config = dict(
    crop_scale_min=1,
    translate=0.06,
    bias='all',
    conv_stem=False,
    loss='cross_entropy',
    optimizer='adamw',
    lr=0.0013,
    beta1=0.95,
    lr_schedule='cosine_restarts',
)
Rows from block 3 of a small image classifier, named by matrix and row number. Rows with one number belong to one neuron. Each number is 128 + 32 x the weight over its row's rms, rounded and kept within 0 to 255. All counts start at 0.
After each neuron's rows are labels from the 100 images, of 14976, where the neuron reaches its largest size: "top examples" is what is common among them. Only what is clearly more common there than usual is listed. The data: small renderings of single solids in any pose. In brackets: how many of the 100.
# gate: MLP gate (model.blocks.3.mlp.gate.weight, 640x160), inputs 80-159
# fc1: MLP up (model.blocks.3.mlp.fc1.weight, 640x160), inputs 80-159
# fc2: MLP down (model.blocks.3.mlp.fc2.weight, 160x640, transposed), outputs 80-159

gate.486 [129 114 172 114 129 159  81 118  92  88 185 151 169 116 140 168 161 138  90 117  67 127 132 131  79  93 113 119  97 144 174 130  79 148 144 136 128 125 158  92 130 122 169 141 192 162 106 126 111 113 132 140 125 177  66 153 153 138 181 114 111 179 145 142 105 105 102 152  91 119  93  85 151 121 102 102 173 138 140 144]
fc1.486 [ 64 138 145 122 129 108 114 122  95 102 206 156 114 162  87 144 152 129 164 109 112 101 187 119 145 170  57 183 141 136  88 183 197 153 163  91  99  74 132 158 156 140 127 160 178 125  88 101 116 135  74 145 105  92 110 151 107 148 147 190 133 126 103 105 125  57 117 177 139 158 104 127 126 142 141 183 105  79 109 157]
fc2.486 [ 85 143 104  93 119 101 162 179 111 184 155 136 111  79 112  86 124 134  87 145  68 101  99 104 126 131 100 146 146 124 117 141 125 126 134 171 104 149 118 134 113 165 178 122  61  87 129  80 132 145 179  98 117 157 161 111  73 132 158 136 132  81  59 152 127 225  79 142 172 180  60 105  91 141 119 161 187 151 123  58]
top examples: grey (25)

gate.481 [141 139 156 106 201 195 141  72 122  77 198  85  90 132  94 138 175 174 118 107 138  76 108 149 129 133  72 134 170 135 191 137 144  97 144  40 105 116 138 121 158 160 142 110 158 137 178 150 138 139 135 171  79 111 164 161 170 113 116 127 125 136 109 133 166  82 116 137 145 169  84 152 164  73 128  88 146 141 117 121]
fc1.481 [112 109  92  91 167 147 145  69 141  48 178  97 101 174 111 146 200 149 105 115 193  94 118 136 134 145 112  80 156 116 188 137 142  76 102  39 148 131 157 125 145 117 162  90 173  92 155 148 169 177 217 180  91 112 134 142 145 111 133 111 138 146 108 114 183 134 110 125 138 130 113 125 190 109 116 113 148  97 106 123]
fc2.481 [132 113 103 176 107 114 148  95  89 134 131 148 113  87  81 139 120 102 146 146 157 168 134  71  91 138 202 113 113 130 116 133  72 146 143 164 163 105 120 108 137 110 129 162 153 196 121 176  96 104 116 144 135  92  54  92 148 112 109 114  97 102 160 131 131 174 147 117 125  94 140  99 144 181 142  90  72  95 195 151]
top examples: black (29)

gate.159 [ 98 129 126  70 165  86 140 106 110 128 162 118 122 131 135 145 130 168 103 118 113  97 133 156  81 158 148 171 139 155 156 144 159 146 118 143 181  65 158 138 202 188 157 128 189 186 172 127 106 110 128 107 152  77 132 183  97 118 104  57 170 123 140 150 149  60 165 154 112 138 132 131 122  94 100  55  85 131 164 119]
fc1.159 [136 117 169 142 146 166 106  66 169  78 149  95 143 146 207 113  82 101 118 133 131  97 195 214 144 194  86 127 198  93 146 127 130 113 143  69 129 171 153 121 163 140 155 117 121 151 156 133  64  98 182 115  84  89 137 153 159 117 103 110 165 133  95 180 179 100  90 100  88 126 131 174 103  80 168 103  88  76 108 151]
fc2.159 [166 140 114 134  64 102  88 100 108 118 130 189  73  87 114 145 110 105 171 113  79 186  96  92 165 104 157 146 120 195 121 137  90 111 127 145 141  58  89 116 123 131 110 170  55 128 108 128  93 115 157 102 174 138  98 107 105 142 129 184 145 122 196 111  81 119 127 157 203 119 101 129  61 102 105 138  96 185 182 128]
top examples: metallic (60)

gate.14 [122 145 140 116 136 125 141 110  84 108 132 172 143 135 200 170  99 152 100  79  67 146 121 170 136 114 156 172  72 156 190 133 142 130 127 144 129 111 120 131 158 138 184 166 150 163 114 104 122 101 104 100 141 149  84 189  92 173 159  97 184 201 113 116  91  96 137 162 136 130 119  92 149 105  83  98 125 166 160  98]
fc1.14 [127 123 117 136  99  70 157 151  77  96 137 142 106  70  99 141 140 200 140 133 131 126 146 122 122 102 157 122 143 157 137 176 113 159  51 175 101  87 170 158  99  87 105 142 129 141 166 189 111  98 136 154 126 122 146 134 106 155 147 132   9 102 146 146 118 115 151 153 181  93 159 136 109 143  79 108 113 146 158 116]
fc2.14 [109 125  80 107 196 148 143 167 122 168 179  45 105 143  92  82 157 111  96 113  86  92  61  88 133 140 124 123 154 112 166 107 165 101 152 128  92 212  73  89  68 120 140  71 124 132 178  98 119 190 153 126 124 146 152 103 154 107 144 167 150 154  88 138 168 148 109  78 110 169  83 152 156  93 145 175 139  98  94  99]
top examples: white (27)

gate.420 [155 159  93  94 134 201  85 138 132 146 143 132 174 191 128 165 165 111 152 146 152 106 122  93 127 105 148 145 163 145 179 150 181  66 165 102 185  99 126  93 127 147 151 107 139 108 117 105 153 107 102 108 110 177 177 123 115  71 133 136 148 192 120 127 105 127  72 178 154 100 131 139 139 158 152 172 120 136  67 123]
fc1.420 [159 109 129 100  84 187  90 142 115  94 128 114 153 107 120 124 155 147 179  99 151 163 159 123 155 125  98 109 140 130  87 113 165 129 137  79  90 116 152 179 144 124  96 100 115  99 132 108  89 134 125 184  78 143 159 147 131 111 148 132 119 120  94  57 116  93 163 182 151  76 139 136 119  93 126  86 170 124 139  69]
fc2.420 [121 118 141 158 106 152  96  38 168 113 180 129  86 127 107  72 137 141 118 101  70 181 138 133 210 156 147 131 157 180 128 135 112 121 167 145 169 147 146 164 169 123 170  92 113 185 140 129 158 140 134  92 180 123 102  46 104 128  98 132  76 162 155 110 128 126 111 186 102 116 112 155  89 112 101 124 131 117 105 175]
top examples: black (80)

gate.571 [141 125 182 126 135 178 142 138 124 138 145 120  99 149 167 158 113  74  83  79 130  73  84 186 108 100  99 165  95 144 176 144 118 119 148 145 110 114 114 127 191 169 149 147 160 138 138  41 146 128 134 113 110 123  66 173 148 169 122 115 184 119  98 154  87  72 120 129  99 160 152  98 158 113  90  89  99 169 136 129]
fc1.571 [137 134 183 126 116 118 122 132 121 114 111 127 115 167 186  92 138 111 154 118 156  87 107 136  97  59 100  50  92 172 182  98 151 125 178 103 164 156  89 139 155 115 134  65 175  83 108  57 164 106  92 140  99 155 103 130 153 143 179 116 162 160  73 132 138  75 127 124  77 135 164 102 167 143 130 104 172 157  89 133]
fc2.571 [ 77  95 100 173 110 125 131  73 119  84 138 141 147 120 128 137 125 130 113 147 169 102 206 108 164 190 120  76 111  77  99 179 114 170  83 131 151 126 169 187 153 129 101 130 134 150  39 116 103 163  98 135 130 120 143 135 138 150  73 132  62 174 171 106 132 119 120 158  88  51  97 110 142 150  86 106  89  95 131 172]
top examples: metallic (64)

gate.582 [190 160 122  98 111 105 145  86  81 104 126  75 130  65 125 100 102 188 127 157  83 110 175 108  97 152 171 114 177 118 174 103 211 108  74 120 134 152 128 141 113 138 103  78  69 135 152 184 107 126 112 101 153 130 167 116 123 120 157 129 124 167 135 163 173 100  93 127 149 121 113  68  65 139 120 147 136 124 105 126]
fc1.582 [107 114 177 156  86 185  76 144 156 153 203 103  98 103 132 175 179 153 147 131  79 151  97 104 137 145  90 152 110 164 112 102  98 117  73 126 131 113 132 155 123 157 110 152 116 124 145  71 119  88 119 151 153 123  70  97  51 143 113 129 148 133 135 106 101 108 152 181 119 194 213 129 124 133 137  99  99 185 170 100]
fc2.582 [ 71 154 118  71 143 124 120 146 153 117  77 110 103 103 137 138 125 142 113 122  37 184 115 145 174 118 110 108  97 115 126 105 197 144 128 169 172 162 159 154 140 193 130 114  89 109 119 147 187 128 128 138 134 114 134 126 176 129 131 158 112 161 109 146  79 137 124 139 128 100 105 106 155 101 100  72 164 102 109 201]
top examples: yellow (28)

gate.88 [121 129  72  94  92  91 107 164  97 112 115 102 128 140 150 146 121 130 167 154 149 123 147 138 114 144 114 192 122 163  78 122 117 139 136 140 113 107 135 103 148 136 143  95 104 119 175  97  43 204 123  92 150 152 102 132  96 116 100 135  36 145 109  84 161 175 168 126 174 134 120 144 135 152 156 182 131 121 138 100]
fc1.88 [139 150 151  80 124 158 152 140 125 133 150 168 169  94 137  74  83 113 126 188 125 113 120  91  82 106 119 151 140 118  66  93 113 146 107 111 125 141 138 116 177  94 142 176 181 122 129 169 105 185 102  79 155 165  57 141 145 133  98 213 150  71 141  91 151 141 122  53 116 153  72 108 131 182  90 138 129 105 124 118]
fc2.88 [193 116 120 151 138 102 108 128 129 114 120  97 199 104 116 138 142 124 135 129 148  74 135 160  89 172  94 102  95 111 207 112 151 140  72 100 113 130 110 143 113 152  55 157  63 143 137 144  91 153 107 134 131 176 153 148 176  96 115 141  68  94 126 159 118 142 133 103 178 104 151 116 161 137 149  48 131 125 143 112]
top examples: grey (33); white (31)

gate.146 [ 89 154 110 111 144 124 147 108 120 180  96  85 106 113  74 158  88 132  92 164  65 164 110 145 110 134 160 140 119 103 129  71  99 163 172  97 136 133 135 136 139 132 134 140 153 148 155  95  76 217 157 106 135 118 108 156 115 121  61 150 154 134 142 167 136 142 147  92 174 149  59 154 127 150 120 117 108  67 131 126]
fc1.146 [148 195 164 178 183 145 121 176  88 136  51 107  68  89  96 123  81 118 176 121  83 132 102 211 116 125  94 162  92 134 109  91 107 151 140 112 106 181 108  72 115 143  82 126 103  52 125 154 115 166 195 132  85 168  66 118 129 144 137 181 110 103 140 144 138 112 147 161  90 115 200 122 133 100 138  64 126 134 187 134]
fc2.146 [139  88 132  81 117  42 146 122  94 142 135 135 149 178 178  80 122 137 153  86  87 101 103 101  54 133 168 115  98 180 159 145 124 188 147 116 185 140 139 153 105  97 165 152 104 147 172  75  81 133 144 168 171 100 166 164 131  95 158 153 131 129  96 145 146 121 110 121 124 131  87 131 101 141 123 134 107  99 127 150]
top examples: light from: behind the camera (57); white (37); pink (36)

gate.74 [155 132 111 142  70 153 109 142 175 125 121 108 118 113 108 120 156 125 104 163 123 191 122 130 127 112 150  95  85 123 133  92  46 159 137 123 104 156 158 148 127  71 135 169  95 125 101 171 127 141 168 146 198  69 116  92  92 107 109 120 135 122 180 151 168 136 125  91 119  90 113 117 107 166 105 109 117  42 119 197]
fc1.74 [ 71 122 145 208 196  79  85 110 134 190 130 147 112 119  66 127  85 108 149 110  74 119 125 114 141 151  98 187 108 131  99 155 152  95 183 181 102 130 114  83 131 196 115 101  98 155 114  95 141 148  68  94  84 179 109 120 151 195 182 151  94 154 164 145 102 156 154 140 107 121 128 118 121  82 133 155 128 145 152  85]
fc2.74 [151 183 165 161 116 105 118 111 126  99 109 167 141 158 153 142  98  97  69 171 148 115 116 144 109  98 143 144  76 158 157 135 159 124 205 110 167 128 196  92 125  89 191 132 166 159 163 106 143 100 131 153 161 110  98 119 121 109 107 110 100 127 111 183 108 174 148 116  64 102 163 114 113 166 110 101 130  69 107 178]
top examples: striped (28); checkered (26)

gate.67 [165 116 135 168 114  71 119 115 123 138 112  88 119 124 120 131  72 102 112 161 145 178 113 188  76 152 155 157  95 132 136  79 161 123 137 124 101 141 176 115  90 116 105  98 149 132 190 145 128 185 148 153 111 109 105 142 143 125 181  92 101 133 121 191 162 167 134 161 108  99 202 132  77 143 137  98 157  79 117  56]
fc1.67 [119 132 166 121 124 133 189 103 130  90 140 126 111 128 114 118 147 168 113 125  92 135  99 117 109 148 144 103 147 137 104  96 129 162 107 123 133 137 123 150 136 119 132 135  53 143 178 133 113 137 148 107 198  64 146 131  96 121 114 103 191 123  90 157 157 111 119 107 129 172 103  94 132 112 136 154 111 127 144 161]
fc2.67 [194 118 132  57 104 106 130 137 117  62 214 116 184 115 152 154  87 165  82 178 110 108 160 130  90 136 162 122 126 119 168 157  71 182  81  83 102 118 185 173 124 122 139 144 127 177 154 170  53  92 147 129 133 113 135 127 127  82 102 146  80 151 148 158 145 143  98 123 143  94  83 161  72 119  97 110  74  86  94 148]
top examples: grey (38); white (25)

gate.339 [110 133  61  91  98 171 116 216 145 198 135 126 188 169  67 142 175  93 178 142 120 150 161 130 157 112 168 133 122  93 195 156 121 116  92 126 118  95 147  96 145 134 189 168 119 135  95 177  84 145 128 165 125 130 138 107 152  59 144 111 127 155 127 144 103 171 158  85 107 105 147 146 138 128  86 121 121  69 165 121]
fc1.339 [160  65 142 134 144 173 123  98  53 133 142 131  83 151 125 110 173 198 146 101 123 159 128  76  81 121 141 125 147 156 151  98 132 147 148 136 170 137 113 128 108  82 143 143 164 137 125 148 172 128 129 169 103 117  99 148  96 190 118 189 113 108 112  85 149 103 160 196 116 131 105 114 157 139 128 133 156 129 128 106]
fc2.339 [141 100  88 102 141 145 126 166  78 131 136 106 188 170 120 172 144 125 135 172  93  97 155 145 137 115 219 101 187  60 106 132 177 138  70 129 128 142  46  89 143 180 169 165 127 133 109 126 125 104 105 127 113 105 151 146 114  64 218  82 136 148  95 105 110 129 124  61 130 134  87 143 121 135  87  91 131 145  80  71]
top examples: metallic (73); light from: left (53)

gate.573 [144 133 145  52 120 182 158 137 132  65 146 144  99  97 145  95 183 109  82 122 175 143 134 117 109  83 144 133 139 143 117 126  67 106  90 138 167  50 121 121 149 176 147 143 150  74 122 120 165 162  66 139 119 164 128 150 127 171 124 163 140 122 145  26 115  73 114 170 178 134  69 111 131 139 101 104 103 177 142 109]
fc1.573 [ 81 124  86 121 118 130 103 202 102 134 160 125 137 149 102  93 144  99 175 100  94 169 124 162 162 165 109 152  70 145 174  99 161  73 169 135 121 177 154 117  91 152 136 141  99 126 165  93 131 116 130  88 137  71 144 128 135 166  90 119 200 206 100 143 149 119 113 145  75  97 147 152  87  72 153 152  90  89 103 108]
fc2.573 [143 104 134 178 130 146 161 107 133 100 133  91 117 125  55 106 135 187 115 109 139 192 145 134 172  94 158  96 125  94  80 105 117 124  71 175 141 157 101  87 140 150 156 126  38  91 104 150 113 138 112 112  94  94 148 119 156 149  68 128  84 104 110 152  89 142  83 122 173 171  84 132 131  99 122 173 118 127 119 141]
top examples: metallic (60)

gate.324 [149 158 132 123 111 158 124 130 117 183 176 138 138 129 118 132 136 183 145 120 121  87 135 187  75 138 118 153 117 105 158 191 155 113 139 143  82 121 158 130 137  78 125  92 164 111 128 165 170 161 122 124 107 178  56 182 143 149 197  37  78 106 160 123 165 131  84 142 159 155 144  62 165  85 114  90 167 110 157 106]
fc1.324 [152  98 113 111 116 114 157 112 101 193 106 139 146 121 151 131  34 155 115 114 146  60 107 126  90 123 104 146 131 105 197 110 139 143 130 143  99 153  90 151 149  79  99 152 130  85 138 131 108 110 125 146 147 156 186  95 167 186 172 139 121 129 107  90  83 117 118 178 194 171 130 137 155 121 113  54 147 132 137  82]
fc2.324 [108 159 104 131 112  88  69 152 193 178 103 115 106 132 129  67 198 130 121 175  59 119  98 145  94 118  79 130 138 147 112  76 165 179 113  89 108 167  71 134 118 118 112  79 131 122 123  58 123 195 155 153 191 151 138 185 129 144  88 176 127 112 115 140 168 153 136 150 129  87 142 141 149 105 152 175 116 115 110  95]
top examples: white (35)

gate.113 [137 162 166 125 150 137 118  97  67 127 133 154 127 104  89 147 104 148 152 125  93  90 189 146 104 156 127 175 147  71 119 134 143 116  41 135 103 119  90  91 160 129 120 122 151 140 150 175  77  90  91 138  82 123 126  76 112  81 118 134  71 140 106 131 136 144  89 167  85 101 147 147 167  83  97 118  86  87 193 104]
fc1.113 [ 97 179 200 145 158 132 102 112  83  92  81 124 148 132 136  99 106 177 153 121 125 143 179 200  77 118 140 191 109 142 109 109 173 131 118 113  99 129  91  86 171  67 148 142 124 105 123 134 117 123 110 116 161  92 163  58  68 122  87 151 108 161  53 123 139 108 182 160  72 111 222 149 165  75 109 217  85 154 161 190]
fc2.113 [133 125 142 138 122 130 116 130 122 176 123 144  99 156 134 127  90 105  84 167 114  99  66  98 101 135 194 107 161 151 161 104 122 204 194 166 167 116 121 131  87  90 166 127  65 112 117 140 128 139 157 108 162 122 137 150 103 157 121 109 100 151 139 124 148 164  70 140 172 113 166 128  83 144 121 117  96 138 109 157]
top examples: red (30)

gate.288 [100  68 125 105 122 169 168 135 128  68 171 115 115  89 116 160 152 188 117 138 127  92 123 184 113 179 120 163 161 163 134 137  87 145  95 134 118 104 143 175 151 147 151 156 144 140 105 130 138 141 128 129 173  92 138 149  85 141  74 104 177 110  68 120 151  76 124 158 153 115 108 151 159  72  56 126  88 137 157 144]
fc1.288 [122 135  87 111 112 148 103 145 124  15  91 131 145 119 108 158 145 125 110 160 151 172 177 148 160 156 169 101 147 106 121 115  98 175  74 156 139 153 116 112 138 161 116 155 155 116 117 164  99  95 156 127 108 160 177 133 157  90 111 108 111  93 175 172 146 103  99  93 193  68 134 104  68 147 159  30 168 120 152 136]
fc2.288 [109 143 124 104 107 177 112  88  77 150  98 157 135 154 133 143 142 102 114 121 191 154 137  68 122  97 147 145  78 185 113 153  67  97 167 141 119  99  63  96  97 132 148 149 140 105 122  85 160 140  95 134 152 108 171  88 129 145  76 165 176 153 147  38 115 137 158 111  97 163 107 154 153 144  85 122  42 131 126 158]
top examples: metallic (67)

gate.263 [ 93  88 136 111 122 118 153  93 140 199 131 103 129 114  73 125 138 112 136  63 157 177 114  54 145 148 118 142 121 114 127 155  46 140 126 172 128 115  92 107 150 128 131 159 171 144 119 151  68 159  88 108 118 113 132 121  84 122 175 172  97 125 162 107  62 102 149  83 146 154  88 132  83 143 135 142 110 146 126 184]
fc1.263 [159 140  72 151 161 105 136 106 118 188 144 155 106 166 112 143  85 215  98 134 167  86  84 130 100 144 118  59 109 101 140 130 161 131 103 111 134 110 124  70  88  84 151 179 157  99 106 111 124 144 140 143 169 114 121 191  80 141 114 109 109  84 160 149 163 163 104 100 143 100  84 133  79 203 169 143 126 101 112  63]
fc2.263 [143 149 167 166 144 110 122 162 107 148  99 100 146 162  91 166 114  83 104 169 139 151 150 144 134 126 116 156  92 152 108 160 101 110 123 130 145 124 186 111 180 100 155 193 121  71 180 143 169 140 126 126 181 181  99 116  32 188  85 142  61 139 117 129 111 130 120 165 110 102 128 125 153 181 170 114  85  96 171 148]
top examples: yellow (25)

gate.445 [152 116 220 153 166 162 151 111 104 104 145 110 126 147 159 166 107 104  68 116 142 151 107 150 147 109  81 160 101 166 151  94  85  99 153 132 128 130 148 139 165 114 163 152 110 144 157  76 124 143 131 142 156 108 128 182 122 156 122 100 163 136  67 125 127  75 144 157 115 146 213 121 133 131 120 166  88 130 127 146]
fc1.445 [140 190 117 117 137 134 154 114 162 110 198 103  91  94  96 126 135 185 135 166 143 131 178 126 165 172  96 166 171 132 154 143 132 120  82  64  98 116 152 111 118 138 146 138 112 217 155 161 125 181 117 120  62 102 177 164 170 164 112 126 154 166 152 146 163  91  89 118 122 107 102  97 145 130 131  63  57 120 122 121]
fc2.445 [190 124 126 132 119 134  66 181 101 149 134 138 129 116 133 110 114 177 109 113  21 149 136 126 183 101 152 152 124 200 134 158 142  52 113 161 120 142  86 110 152 156 105 118 133  92 140 144 140 164 119 118 180 141 165  78 156 164 154 173 184 148 114 160  70 180 112  95 182 134 111 147  94 145 139 166 127 164 121 102]
top examples: red (55)

gate.613 [ 56  72 102 155 121 110 209 121  75 151 130  93 182 149 109 183 107 116 102 114 139 120 165 125 205 182 108  88 160  61 120 118 133 144 141 141  94  97 130 134 164 119 125 185  63 102  84 102 149 180 167 140 136  77 132 131  89 132 124 156 145 172  67  80 109 137 164 122 105 140 170 143 153 146 113 183 120  92 141 107]
fc1.613 [123 144 123 166 149  83 132 166 115 128 130 195 104 129 115 132 131 111  75 104 140  91  77 155 121 131 102 113  86 129 152 115 121 198 140 187  85 128 101 150 165  97  93 125 197 147 142 107 190 120 190 168 107 125 110 130 133 132 148 109 136  48 130 117 134 137 159 142  83 149 166 101  97 146 136 103 157 140 154 197]
fc2.613 [179 160 170 100 164 127 119 133 101 112 146  42 131  57 188 129 177 161 157 129  90 140 112  91  79 120 117 167 155 139 161 173 126 121 180  90 108 105 122 102  62 139 121 105 142 148 160 117  84 112  97  93 101 133 217 159 116 174 133 198 100 168 125 160 162  61 149 119 143 144 109 183 134 104 145  80 164 129 101 115]
top examples: light from: behind the camera (51)

gate.51 [153 117 114  69 142 171 151  99  81 133 143 113  97 182  95 161 176 176 149 174 192 137 149 112 154  90 122  97 147 150 172 148 150 124  94  45 182 100 113  97 133 200 130  92  98 142 145  89  45 112 182 100 129 162 161 150 115  65 170 155 108 149 164 138 103 127 186 118 149 121  86 164 105 122 176 173 124 145  98 134]
fc1.51 [137 153 119  96  97 136 138  68 100  70 135 120 153 101 149 142 153 170 141 113 196 109 147  76 148 129 198  95 135 146 105 162 141 159 123  76 123 105 151 129 186  92 121 162  99  89 136 125  40  89 154 164  81 115 148 121 161  93 136  76  32  99 135 106  85 129 131 144 135 104 107  81 154 151 138  80 142 119 163 138]
fc2.51 [116 112 122 158 136 152 111  74 103 192 186  91  67 193 177 136 142  85 130  94  84 195  92 127 142 109 146 150 111 162  99 121 167 143 117 145 111 129 130 109 125 140 155  88 177 183 114 101 146 134 117 131 164  94 109 101  81 118 149  90 152 155 146 127 156 126 123 143  53 185 125 126  89 119 135 146 150 129  87 119]
top examples: black (34)

gate.589 [163 165 170 150 113  86 145 145 126 113  86 123  85 137 130 135 158 191 156  66 145 150 107 160 141 117 115 125 170 108 181 167 187  78  45 137 127  84  83 115 163  99 114  83 115 155 171 130  91  83 196 145  63  89 155 135 154 106 141  65  83  87 158 131 133 153 155 169 117 144 151 115 106  49 173 108 154 139 144 128]
fc1.589 [ 96 167 134 151 122 144 148 148 149  99 166 125  90 133 141 138 166 144 126 156  83 181  56 161 135 122  79 136 104 145 145 100 120 164 172 133 131 135 199 177  73 149 130 146 173 124 157 131 132 155 156 126 116 126 123 179 124 149  99 166 164  78 108 137 154 135 168  92 118 110 150 107 178 134 134 185 129 117 148 122]
fc2.589 [123  95  76  45 132  80 112  58 133 123 192 190 156  89  85 200 124 106 123 152 149  88 157 119 102 155 214 184  95 113 158 130  95 140 111 121  74 137  80 161 177 185 185 197 143 136 100 111 156 140 117 111 149 182  91 164  42  89 128 101 170 129 111 135  92 156 118 140 123 141 129 173  81 163  82 118  96 111 157 107]
top examples: metallic (61); white (33)

gate.540 [142 103 149 173  81 114 133 135 124 141 111  88  64  90  89 156 121 161 145 126 164 135 148 198 169 130 137 165 103 135 129 175 104 100 131 159 153 107 128 111 143 118 139 114 106 118 143 135 128 140 187 159  81 144  83 147 198 131 164  98  54 134  79 131 157 150 144 162 174 105 223 147 178 128 163  83 131 137 135  78]
fc1.540 [132 187  67  82 119 162  93 106 108 117 170 177 136  92 176 181 132 168 131  79 134 119  78 121 105 157 140 108  94 228  94  52 147 127 125  94 172  88 179  70 106 152 126 189 130 145 108  57  47 101 131 122 149 155 143 154  51 144 110 129  93 105 161 109 140 118 153  96 100 111  83 174 131 125 127  78 128 154 114  67]
fc2.540 [ 96  71 124  95 150 171 102  81 134 182 132 172 107 139  81 121  78 107 156 114 119 135 128 130 166 147 119 150 112  85 154 168 171 177 124 137 147 146 172 147 138 133  85  87 142 208  87 125 158 104 128 145 135 176 147 135 127 101 124 113 140 144 128 157  93  93 120 112 127 126 122 112  76 165 139  59 163 115  78 167]
top examples: striped (28); grey (27)

gate.141 [145 157 141 204 155 115  93  91 136 122 203 136 131 112 103 102  79 123  74 127 120 134 105 179 148 148 111 157  62 134 181 128 128 124 151 147 115 139 176 123 117 148 167 137 139 179 143 136 121  70 116 138 157 136  83 171 124 152 120 107  99 190 138 213 107 156  66 106  88 140 141 125 159  81  93 122 120 115 158 106]
fc1.141 [152 142 165  89 144 151 110 150 124 105 153 104 140 123 179 108  75 150 146 116  57 115 130 230  89 179  99 172 105 127 140 130  98 146 149 172 140 126 157 163 154 141 184 170 151 158 147 150 109 126 103 144 139 121 118 178 103 155 144  97 140  89 106 164 150  30 139 121  99 118 122 113 154 129  95  78 144 129 112 151]
fc2.141 [168 120 124  94 128 158 115  74 115 100 148 113  67 117  73  73 134 109 128 114 126 182  98 102 176  93 189  93 143 125 127 147 192  93 106  87  98 106  92 156 137 140 146 126  93 126 169  87 162 160 101  97 141 126 120 115 158  89 147 138 168 144 152  90  65 154 125 144 165 177  85 122 118 100 114 159 169 148 149 139]
top examples: light from: behind the camera (52); blue (36)

gate.52 [143 159  83 118 172 111 113 142 111 179 125  92 139  94 105 131 107 132 140 141  93  68 153 167  91 172 183 190 152 149 131 161 175  84  91 114 106  81 186  95 119 161 143 111  87 169 160 170 155  97  98 115  75 142 137 150 161  97 176 143 166 122 115 142 160 118 135 173 113 127 170 143 123  65 107  80 146 133 167  97]
fc1.52 [171 129 100 158 152 123 118 158  87 158 110 161 138 126  29  92  95 104 154 100  70  83 109 158  96 100 156 148 110 102 112 150 152 134 177 156 122 149  76  60  71 158 110  93  91 179 132 154 138  94 119 112 102 127 129 139 206 123 190 149 167 163 143 184 113 159  97 159 103 134 136 103  51 118 129  79 136 108 141 139]
fc2.52 [130  86 164 164 145 144 165  74 131  43 135 151 158 127 115 141 128 150 191  73 222 111 131 166 127 157 112 114 161 105 136 124  54 130 105 116 139  86 148  94 115 134 166 157 111  83 139 196 115  85 121 109  74 112 105 169 145 214 115 115 124  97 159 117 134  61 134 136 114  90 117 141 173 123 153 146  71 139 163 124]
top examples: grey (27)

gate.163 [121  88 150 139  93 113 175 157 144 104 121 150 112 140  86 135 151 111 104 148 163 179 125 122 136 124 150 129 140 111 154 150 123 133  62 160 119 142 109 130 139  81 143 144 187 179  93 179 118  79 168 162 107  67 137  97 153  78 122  77 119 141 172 154 123 180 102  99 138 134 143  95  74 121 108  75 143 104 131 185]
fc1.163 [163  77 153 141  88 131 138 163 122  54 143  83 112  82 112 120 181 132 135 156 187 165 136 149 146 136 132 116 159 153 122 157  48 141  65 152 106 143 182 131 140  81 129 120 161 130 151 211  91  79 168 188 116 102 156  99 145 104  98 114  74 110 121 158 164 133 110 128 138 118 183 131  86 117 128  80 108 106 129 166]
fc2.163 [141 107 124 137 117 132 176 161 159 119 109 145  96 169 115  97 166  73 199  97 176 127 163 155 164 108 118 143 139 135 105 154 135  95  75 150  89 122  82 189 163  96 116 138 170  78  96 152 181 125 130 147 112 141 149 128 150 124 104  67 151 140 113  55  89 125 102 147 134 174 174 113 144  96 152 158 107 171 129 164]
top examples: white (48)

gate.119 [ 68 184 129 144 126 201 164 111 103 134 112 141 117 132 138 165 175 156 102 127 105 124 115 163 100 128 135 103 133 104 158  91 115  90  95 100  76 108  93 147 169 141  84 120 110 147 128 130 123 126 143 135 148 100  80 135  96 135  97 134 230 136 121 119 182  97 142 120 120 174 113 120 141 116  86 131 108 113 160 135]
fc1.119 [181 181 141 156 111 179 173 124 138  97  96 108 136  91 148 145 109 133 143 184 146 141 145 179 149 123 152  75 135 116  77 115 101 132 135  91 104  98 214 118 134 129  89 108  42 107 129 132 119 138 165 161 125 129 172 152 167  57 130 155 132  55  67 140 132 123 150 126 151  89 205 160 131 174 103  77 169 128 135 126]
fc2.119 [124 133  82 117 140 177 156 127 163 123 171 176 119 120  94 129 211 124 163 115 100 139  77  81 123 132 170  98 108 179 104  96 146 147 198 116 129 154  81 178  83  86  65 102  52 122 101  81 161 166 155 155 182 139 169 112 128 126 117 163 184 116 139  71 117  97 119 121 140 144 118 156 127 129  90  93 135 165 123 161]
top examples: yellow (26)